config = dict(
    dataset='made-up waving flags',
    train_examples=97500,
    crop_scale_min=1,
    widths=[96, 144, 208],
    loss='cross_entropy',
    init='orthogonal',
    nesterov=True,
    grad_clip=3.0,
    steps=26200,
    final_lr_fraction=0.01,
)
Rows from block 4 of a small image classifier, named by matrix and row number. Each number is 500 + 25 x the weight over its row's rms, rounded and kept within 0 to 999. All counts start at 0. Numbers have three digits each.
After each channel's rows are labels from the 100 images, of 14976, where the channel reaches its highest value: "peak on" is the class under the peak. Only what is clearly more common there than usual is listed. The data: made-up waving flags. In brackets: how many of the 100, against the usual share in percent.
# conv: 3x3 conv (model.blocks.4.conv.weight, 144x144x3x3, each kernel summed), inputs 0-143

conv.11:521479490447519483508540473510519486502488484502530490483530503490494526454535490444510469506510471468517494494500483481453516508502475488472480514501477474496499501444524513493466475470544488502506482515426478488489480501515515488484505506528498533530479513503511506485495493461476508558489501542510479442489470512529512512499462517546497482474458471532528498453527476530513533462482517505461470448495554491460496514494507478506475
peak on: flag (100 vs 41)

conv.93:535487525514474485475473528475515512543522529490463514504504451465488514496436484492485501502475480472493503513471474491483516458478521483447480501469450493502471465514493466512491517459507476525538492476441518483505494527478531523522451533501477485510476460497480518468542534476498504494490525498488491496474477502490516483509497486474512468499461500510488462503522489476511493517495456523543495491499476477508526569469451563500513
peak on: emblem (45 vs 1.7)

conv.109:545467512498513537517477508499512558483473561521481547483468498487492485486473506502482544560479489504537514501488525524503513507512506488482508498516528521520490483480495509475482523504501461479520497486480507537502522518526483497498526488512515487539499504470480474510475465518496527490552461488494523532464462496475521548508522519545487506479468477492479529528483488515464514441527500484555536529551506476475487517520484475564530
peak on: emblem (39 vs 1.7)

conv.123:519530468518512506468534482459468516497438475486516495487494481481511490508484484489477450491497501562463494518500446506477504519510523471487477472560497488542502441486474534468527492535495500493452555497472465493504481499500456504514488522512465504485473506486482503503502474473503500522468542468465495486502477479506505503497519480498487492497524511526548480491484517500468522478486545472544565500500493471489513501474495495481567
peak on: emblem (34 vs 1.7)

conv.134:464472503480512528480502497488494526454525517483451464490530489494510511537464469498511512511477497550509457480478492513478512505519563513463476500534487458531509495499495516469475498462502503535479503510522493479519456495496489518498540507465488480507494471485501551504446513494476521444483487458516479434495441439479480489495494488489511475447489526514485452507508501489497463516466500498471526481509470487477506526488518492471526
peak on: flag (100 vs 41)

conv.52:444496512466534485502567492506485520467492520471505463521488510541483500484523509481488485496498486507498518475516457490518503552514503527556492503529485474509489500461492495491509508473487461498460420526506511487511493477489552489478483497509483517510516518507512489494507429526478470471476458538529449502509487523528516483490512481499469512489536489473526512485542518471468509542481508448466513513479495498491479482487505436513519
peak on: flag (89 vs 41)

conv.115:502481436498486491473506494471532509472506469530459523540501544461502470492515467488505516449475501455503512468539473505510499495445475499503478490480494492479496494494496471505482490493487501506492498506472507464444452506475496465495459493468454492483528466477484476506480556473498487472470441468500475490508477504480479518479498474487501447510503479519506473485477478488497494475515479443477499488457521515483497511442464453521490
peak on: emblem (61 vs 1.7)

conv.10:511486473489468478477487483484556510489519505530470493505467533470461517500497491479465503477435497503502522478482472478513497525548498530507483504496508527488511525461474511501498510502506441492492450495496520488496506491504474498436508508447454476480493550487532501553474494515535487483469510478482472492462555545525498544512491487495508502512521527524445505462506524481485485491470480500492462500516465498457457501455476487503481
peak on: emblem (37 vs 1.7)

conv.95:475500499471464533461493439498551494540468488486467459476467503516472468501516461421486509501504495515536476524486537519479490514504491504481503496478530527515530495508486495513502492537476467469482501463482503451515481480516535499513476475472518479537538483480516519480505469493494512516529480456501503475486530506488477467515486530485491503514507534486431472473478523475454480492471470478486499517474492507468491444464516495473481
peak on: emblem (57 vs 1.7)

conv.88:461468548476477478532506507527461521471529516511499461460502484489494503458505540489462482483513474504482472512491509482512480491500497512484443487523519482499506503512461475513471502471553412530477457553498523516453514492490518511488493504526510488452501474500469515480536488495475503476477493493506483488516491485488538513535488492459519471489489490516514506490523505522489455542475523507459500497497456484560468507490454496487461
peak on: flag (83 vs 41)

conv.62:514526469460531505527499468527488467524516496477496470514485505522539523542473499517517477531517488490524512487501521525487498513520512466515511558517505523509532469526486501485466498518488456458488491492480482510482536483558496481541491492489510471472484534480492488493496444502428513542458489487565477506509465485485486513520473525466535523497496547494477470482486525481447507463500458524536524505480468507496499501461485525487517
peak on: flag (90 vs 41)

conv.129:466500523527472511518520457480484550474509488494496484464497467501489476471490513496464459472509511498510497477469490509481477477475504482456504458517466523502482484478482453484533517474520497522471490475526492434457508463480465502460512479485421513478515471556526494480492494495480489476481466508471504467458518478525482484497460521498496493488487494493455490510478458486465512501523498507527516465492541495445485520462531480480511
peak on: flag (79 vs 41)

conv.128:490521484513517512492557462514487504471515476516483522544445545458535496494465494519456508510525495491511507498498460532498456501501531492488489461514462482490523484497484525481466456465508477493477467529484494527520528502507471522471527468523495464530485487487507491507527504477494477497490495503496517465505461508481520510449484491474512487512499494512505435479511487520506526515522483504478520516500437457505461561445476564517481
peak on: emblem (54 vs 1.7)

conv.38:477477461496498491467531490506486484454486490447485492488529476481489505458492506496481509484452511493511486489469505483479546487510510513438470478536464481568506507456474469452485469466545511512465485555484508500478473475495499499500484532479450501480470455488509515486480516503473508473457482498500500483527481463512476488518476509459481496472455519486475535522509489513484464492486458501493512493470469485526487507460473470460483
peak on: flag (99 vs 41)